config.toml
dataset = "views of escape-time and Newton fractals"
crop_scale_min = 1
method = "mae"
mask_ratio = 0.5
encoder_moe = "expert_choice"
encoder_num_experts = 4
encoder_experts_per_token = 2
encoder_shared_expert = true
decoder_width = 128
learning_rate = 0.035
momentum = 0.85
orthogonalizer = "polar_express"
max_steps = 13600
lr_schedule = "step"
Rows from expert 0 of block 9 of the encoder, named by matrix and row number. Rows with one number belong to one neuron. Each number is 128 + 24 x the weight over its row's rms, rounded and kept within 0 to 255. All counts start at 0. After the name is the row's rms in percent of the matrix's.
# up: expert up (encoder.blocks.9.mlp.up, 4x384x192), inputs 0-63
# down: expert down (encoder.blocks.9.mlp.down, 4x192x384, transposed), outputs 0-63
up.337 104 [151 137 120 165 169 155 104 110 123  93  98  85 124 148 122 101 145 153 198 132 116 152 110  89 106 168 111 109 170 165 101 119 147 154 116 111 156 107  98 131 118 100 105 152 134 122 157 113 145 165 135 144 163 150  82 144 124 113 125 153 100 124 109 134]
up.338 109 [155 196 125  92 161 165  93 120  58 109 133 131 142 127 135 121 101 132 149 134 151 168 134 115 113 122 127 140 142 144 126 142  92 139 148  99 100 153 104 114 156 104 130 135 135 131 167 160 114 141 159 122 156  97 116  85 137  89 115 101 139 136  91 177]
up.339 124 [ 74 129 162 114 143 129 130 137 130 106 137 131  89 130 215 129 109 166 123 137 132 105 104  95 132 102 138 147 139 113 126 107 118 107 101 129 144 151 127 118 106 123 151 136 112 123 134 134 136 134 135 135 130 132  89 129 122 172  86 145 119 127 116 149]
up.340 091 [110 130 110 130 142  94  86  88 148  92 101 107 114 142 114 140 147 116 100 116 117 115 128 113 182 133 184  83 130 116 124 125 134 133 134 135 138 126 139 160 114 152 156 124 122 105  57 141 134 152 117 159 164 119 159 113 160 168 141 108 162 103  84 174]
up.341 080 [132 163 124 141 157 164 162 127  87 144 117  97  81 121 104 120 154 128 162 166 130 140 124 153 132 147  88 140 115 160 147 124 122 122 111 140 133 133 107 114 135 123 107  99 121 100  97  88 130 141 161 138 115 125 114 133 106  92 106 104 119 142 118 110]
up.342 101 [137  96  88 159 119 113 147  90 160 106 169 149 130 164 120  73  83 110 124 118 170 121 153 101 151 157 117 100 124 119 127 135  85 134 137 136 134 126 174 140 113 145  92 134 113 126 118 112 124 161 167 123 147 110 125 121  99 137  89 122 148 142 117 132]
up.343 088 [ 89 119 139 138 101 116 141 141 138 136 147  98 159 144 119 126 176 122  97 136 170 123 119 165 138 124 134 151 111 114 121 128 106 128 100 101 156 145 139 197 127 109  72 121 112 148 115 104 139 123  98 144 126 138 131 143 142  84  76 127 106 161 116 157]
up.344 109 [129 153 127 140 113 174  96 111 125 131 132 129 113 137 117 177 160 171 122 104 135 148 128  99 105 105  66 144 100 122  85 118 164 141 217 141  98 128 144 123 113 135 127  92 171 106 111 139 115 108  87 165 131  99 164  95 122  75 130 147  99 115  96 152]
up.345 135 [152 120 101 132 129 118 148 166 109 132 126 134 158 136  81 155 134 107 112 164 100 116 164 111 134  94 109 151  92  90 107 106 129 115 162  85 179 102 118  85 145 103 125 124 175 146 131  97 128 132  78 137  98 140 118 147 148 169  99 117 153 115 132 144]
up.346 101 [110  65 122 133 142 161 143  90 124 145 114 140 128 162 164  87 121 135 118 120 129 149  95 140 144 131 119 133 136 108 107 140 106 133 112 171 122 138 139 118 164 122 139 141 143 109 115 155 144 140 140 148  96 155 134  89 128 130  89 135 116  80 120 168]
up.347 066 [120 166 141 103 127 129  88  94 180 139 111 102 144 109 124 171 127 122 112 150 128 124 166 141 128 126 132 112 121 145 142 157 132 120 101 121 166  89 126 107 115 111 119 165 158 141 121 111 125 150 127  88 140 131 182  92 140 105 149 124  81  72 141 179]
down.337 107 [136 134 168  91 150 146 177 115 149  99 119 144 107 102 127  91 155 141 117 125 144  67 117 134 152 110  90 137  82 117 121 132 118 143 140 137 141 138 138  91  88  99 132 152 113 140 100 144 148 108 138 139 127 107 117  98 125 156 152 107 163 115 102 107]
down.338 087 [115 142 154 125 121  73 134 147 144 122 142 102  99  93  89 138 152 121 117 147 120 108 110 111  97 147 124 112  99 161  96  99 141 134  99 159 136 119 147 123 111 116 113 124 142 102  96 127  74 115 127 137 144  82 117 162 114 159 125  91 151  89 126 153]
down.339 129 [135 138 104 110 124 152 130 137 107 108 158 127 121 125  83 142 149 133 119 115 111 124 129 172 141 133 131 135  89 151 149 155 126 130 129 170 144 108 122 145 122 130  67 128 125 101 159 131 136 134 104 143  91 133 190 129 164 108 125 103 117 169 144 114]
down.340 085 [103 114 131  94 138 165  88  94  94 135 138 108 147 129 140 125 160  97 155 101 148 105 142 105 136 127 154 139 143 160 144 148 132  83 104 131 131  94 114 112 118 123 147 129 129 184  80 120 104 144 107  93 124 146  82 116 134 121 141 162 136  91 153 118]
down.341 098 [ 89 170  84 115 118 149 143 116 170 107  79 115 139 128 121 142 101 118  85 168 149  75 122 163 111 173 141 109 155 102 112 149 156 179 100 136 151  88 139 159  92 108 114 109 149 111  97 106 128 131  95 118 135 150 108 101 149 125 140 165 120 156 110 117]
down.342 089 [118 123 108  97 151 112 145 144 113 109 144 164 106 177 117 118 123  96  95 120 174 130  90 120 124 111 109 137 130 123 117 118 127 144 152 107 136 150 135 123 160 110 123  75 166 135  91 111  93 143  81 133 154 137 158 127 160 141  96 177 121 184 150 127]
down.343 091 [185 148 140 153 163 114 125 129 134 143 108 103 144 127 104  90 110  78 157 159 147 116 148 158 103 150 125 130 128 145 132 139 108 128 132 114  82 106 124 137  72 142 126 145 104 117 144 146 117  93 134 140  79 134 128 147 146 124 139 147 140  98 103 144]
down.344 121 [121 125 132 147 116  97 136 159 136 134 141 134 135 115 151  98 112 107 129 155 164 101 115 112 114 134 156 126 129 155 157 123  71 186  95  74 194 119 130 133 113 121 132 145 148 159 102 122 139 164 151 125 141 139 163 134 112 159 122 139 129 104 149 138]
down.345 154 [132 154 117 127 152 199 133 164 103 120 134 145 100 146 151 132 149 146 136 117 111 139 127 128 104 123 159 183 108  94 142 179 111 154  96 179 131 129 157 132 196 144 126 149 100 118 140  93 115 144  98 136 148 135 111 104 119 124 137 105 119  98 109 131]
down.346 090 [121 117 130 123 136 113  89 137 125 122 146 112 132 133 104 139 153 143 114 112 125 191 194 144 155 133 109 112 136 115 118 148 187  96 125  83 141 107 160 152 134  97  81  88 103 121 114 129 112 123 114 163 154 138 131 136 113 131 147 104 106 141 150 139]
down.347 007 [128 198  97 147 132 123 164 148 140  89 157 150 189 103 113 129 152 144 143 107 128 149 123 128 127  95 157 120 111 110 146 122 141 133 146 158 127 145 105 163 130 113 151 116 109 138 119 110 143  98 173 111 138 108 136 129 141 138 159 146 149 137 132 115]